config.toml
dataset = "rendered solids tumbling over patterned floors"
horizontal_flip = false
encoder_norm = "layernorm"
encoder_drop_path = 0.1
encoder_layers = 6
encoder_width = 384
decoder_block = "basic"
decoder_attention = false
learning_rate = 0.00094
beta2 = 0.95
eps = 1e-06
max_steps = 8400
epochs = 88.2
weight_decay = 0.2
Rows from block 4 of the encoder of a small segmentation model, named by matrix and row number. Rows with one number belong to one neuron. Each number is 128 + 32 x the weight over its row's rms, rounded and kept within 0 to 255. All counts start at 0. Numbers have three digits each.
After each neuron's rows are labels from the 100 images, of 14848, where the neuron reaches its largest size: "peak on" is the class under the peak. Only what is clearly more common there than usual is listed. The data: rendered solids tumbling over patterned floors. In brackets: how many of the 100.
# u: gMLP up (value half) (encoder.blocks.4.mixer.u.weight, 768x384), inputs 192-287
# v: gMLP up (gate half) (encoder.blocks.4.mixer.v.weight, 768x384), inputs 192-287
# out: gMLP down (encoder.blocks.4.mixer.out.weight, 384x768, transposed), outputs 192-287

u.182:118094096106122134189140145105168105127123103197108068122161104094067163137074065183225161103200075171124084104131120132150124166186164163119094136137111085153065151138118127119127153113144114148202131093127109132117180101151109092124103153167119180080191131133135117100147149106150113184
v.182:111125081129146142108196115137111106143158147119088160169092157098065051086186177122132080127126162118173134175128152132083122157125109101085113049086130190142129122141096130142114118183088157156109170130165079152149150111072143140153117139141171136152158124176142149152055121140091072148
out.182:116123138132132105163122169129146094152087113095100128141111164200081104099113131206141169117108128163128160130123099069102180104138140105088099159091136110131215085156167102115148063157118107069105078175067138182086121141116212106133139119142174147136128146097166176175138131135153156107
peak on: sphere (34)

u.585:145122122140166161101139122047057127115121192144192120110113099174173131097145149135166086146115152135141150205113116122118060127153196211136143121056129121092084152089072117162135156089121159131122140133119086147144185132149156163079091132106104126077196138125142180109137116084067097143
v.585:105152120141136131062130140100142127105151160119099115089092215102166131106130179080081131148145118158089109100162136069107200122066149115120159125096145157152179137154192179175117085133063198096081126100098088127131081125126151132127175093120175149127125159159111129096141068086183108114
out.585:146122128078145105166139100095107161153167125125086122108127089109186105164179125074145073134067066199101153126090130135116105116124119149137104114091100141067121143096116153122152195102109150152141149142122226085134114140132142102149077145102059140111215116133189089101119179101102159135
peak on: bumpy ball (26)

u.587:114101156143157132171098146079024159124119118190146124084124117091131170140116154115115109135108186107147144222084137171124147116122149164160111111213106149150149084118120077109115170190116119084172180080135087120147124146154146178121099091153140172086172096115141117111114188078134135117
v.587:114160144139109167141110092100142116152141138125136096138141087143105071110136123112198107126068120150162114165108098079188106124125162112104109127139174166151148127142132187133070099140127150161095167172080125075092158142158148143178139161155157125139144152085102147131085085156092119206
out.587:131170112092133059155114079169119147089145106103089119115176097077112175073154179130108113069192060171119075088136123096161106187139147128117118090078112142124090144132143135177156243092157126114117103101149118116121166113130122107177100108159124122147176119141129100080109140165110164168
peak on: spring (26)

u.620:100124191119156161162129123129098117058140090181114155077183100093150155124165113141125114140148132146126143100099106109133117146096070096192140115143117160159098114112181150163080155189138107116118112129178159077150068162171149101133043110113088082093108074091180115145115191075117144094
v.620:207125161106107125134104146107073100108188090130140077091124099160183090099125172141132129139168114089101178077139141179174135072112135096109112167138158135177161093168104082132145139143110122107117137184112131124124060128210121169162187120137108121128142071114095140097133064154088089138
out.620:129129105164069090148173128137099107100157099157213143112076101120149172130080100112111119115123136094118068136124122129143130186150178098091206097106141137100085131146130118102116223139154067138156108160170128136131159100110062167100089116133181106124125158156121221136139084113149137150
peak on: spring (28)

u.203:102129163107145139121090109096162074183218146191129099124111051103104130128134120203136128169140104127164174104130149106153134145114166154205173116152151178089139116086108072125117156178091117147158175184065124155171151100082111074123121127116080158150189094100136151087111163148121136156
v.203:146128086166109164129164135170038115052111120141122123115111131058109155160076142115099101149208116173104120138095097153074139126198138101090169116155067096165120064182126155100171081160085124124111191128111091119148123123114128136157138168106139122136108116149136123129073102107201109114
out.203:113109131172077087177091121101130071122177134097130115084115129136116129109104141087160133149139127149078168141120137090094129101120141061112100170157127042090137155174128120117148074145144091121132111158152151119194135160132158136109145087106142126160182129130145142111141106106051104124
peak on: bumpy ball (31); spring (29)

u.482:166107148119110122152115155103181176092143120155102083105193116118134138112138112110142105111114130137131097103159137138102147089170128130142173139173192207097070141117092154135097121106151109163182138109140105129135123150107090089089102091180098158064130137055125109152121173086156155194
v.482:127154090185121166171173097141183207131124115167164093208076139128093151140068155106089145130144119082138155155114123090116186163158105105127168056081069108134143084128091126183136131144136068090089133050122163115143152051097121172080185156079184149146137165165119172097148096114133135111
out.482:196099134189133064136120106106149138151149188102113097113185157141137101143093095115151126139090112128137142090141162160142138118136166132117088219165102131083151174137121144132193022155158095144080202065171163108175116127141132087093124055090124144176143106129098130100100108101110128136
peak on: bumpy ball (46)

u.1:108095152150148133181145147120127163147152080168148146135152085074086129081132114163151156111130083128138025116180191187154129207164095098181160157167149072130094136168151103081098158137105111139096146081143117116123142064150135159140051088153112134152097088089126182132149152136197133107
v.1:100119171171125181111124116137107085162119122082186094120153127190158134078085099131129144122092128093129122142142120175126094172118141091114131155129153209181164142182041086092128106110162136126128151137097075098123129099082143125141167130123106127174152158120146112169141152140143148165
out.1:108144139198148134139079116134112154108106125146133158179058122122111015107103121145102177121124114167132150159120070122137085134099117136151148135154118065096146128193112147126118011123104103174143153135125136078161112077128180087156162139187093116150212117134154178064132102162120130137
peak on: sphere (25)

u.34:103128166138173116179110197058132142119187082131084100126120156121112058168192158144150072130096154158164138110104199123123114147156103105109136159141052182090078132116153063113096146110149105106142155120138144109153138137156090104159083076173115114181122115151095166144053174148133110166
v.34:126161104115156068147155105147100092130112114135127175049098131098082146156085159113087152091169110140132208116158130195102144193074158091068161098117126128119108133110102087174127142117084176131128144137180099146167073110132099176092113120133099144164108085151095052128114129122104130096
out.34:115146133116085058069141093130096053162110126118146167170063131180058150161132114140141132129065108163142112219151080128127148111110168153137110141165139143095102103164091117136132200115092141145119117136099146142210185137101135217113112116131152140118134115151132205153146126122084151142
peak on: spring (30)

u.137:052111171133127121118125175102135127144162142118161076119148106145170136186151129118121097127137099120144141091151153146124162154106133144175143106139128155107071104107112077181090148097175140117058095154124109125096143132129145147166087184173105119127098130184137088115132149120098231150
v.137:178138096136145106094157184120114129110106140125110141094138139198145078119159105093138132111098115081127083099134148136108184084107151106115127123097072102083157126122142179098096113115123086057071158108146122101099165062108182094113131130137162076161147171105098125145158091116157094149
out.137:113097125114141135144121161152066088075175109080059163112159132127126171180169147048155104124111104099141142092137153123088068151169127072097087124164140062098135135103126136143177139126160131091201133127122166100121104124131132096114124146118116145142121114141134179190138119130128105145
peak on: spring (29); cube frame (26)

u.534:149140136065114108108098178133128132109105082172158166150171096127090150081110131159133098083147108084168073188132127162181197077186143161122156107118067131113146149151138160142125145129152103142192221074091148149106174157141113174088106165181061092139157124100107133139157136109159142072
v.534:062153100088135149129147128148183079080131138119111113108102069153119089127076126089098098136129083119136152126183131121096163180086056057191139093159127113131188138119138147150159143130078144103099091172177131099057223107099198130112151078117085046119180191139132157141187095090089103100
out.534:151113132159130106159108107199163143122060127129090137111070176149159137138141062127065120137162100131089097144127143114069121090164070114125108123138117124166130096169132179096114207119103171125120107161143117158116149084143124121124060147176102135102185159125147135163180110132081115153
peak on: sphere (25)

u.268:109130132155124121157171152107140126103114146086154119109118089106081182137111152095161147132163097134157109123135158140133119168105183123129141150162166125084084150182106106058093172096094098100157090128183190150144154081114092142166104032154135203107177145121085124056090107144114145169
v.268:155118099098204151118132111176089067156192130130040191155131151141098082094094161136121123108152170169095159148152052111139153130103136103105113085141132194175117092094125138203141115191107087125129152123147155067144148167094193067187133145136150113162145107136149111124095123128160055094
out.268:108111114176098152129175122138170117135108172132141145157115209178112100123137103144134165094174091161121098102140167050077128109158096143087103119133112187165157093120124108157160110143150094065110109160127080166092147132136166097146077059098147154119175175110152178128121040129121093120
peak on: sphere (37); egg (25)

u.418:097094113132103109164175125090119079141156121179181142183097104106097145141150113174158095097149051109140046172112201135163153143138160124173123152141142071166088140127129123060112156143143109085171140160132118195141157083155124106115122132106155109141132143141212129130152108089127103171
v.418:103068136095197140053140092137133158151191187125102138169114131088126126079142127133091131071127143164205136116150126132100164158118104092054125077132149197108150149184123085143127118166117176191100137125153156073116146137103163147167170132160111118176090123137121146092132185163084106137
out.418:101078108159097133169183126168125109099103122080130159147077142162096088156101088183077154079152131118115107117150056079132146126147101101125136157123129094194089078118099126113110181161128141089126112120157105180094094112083155131154120107126166181092090142150148159191158094151154123153
peak on: sphere (29)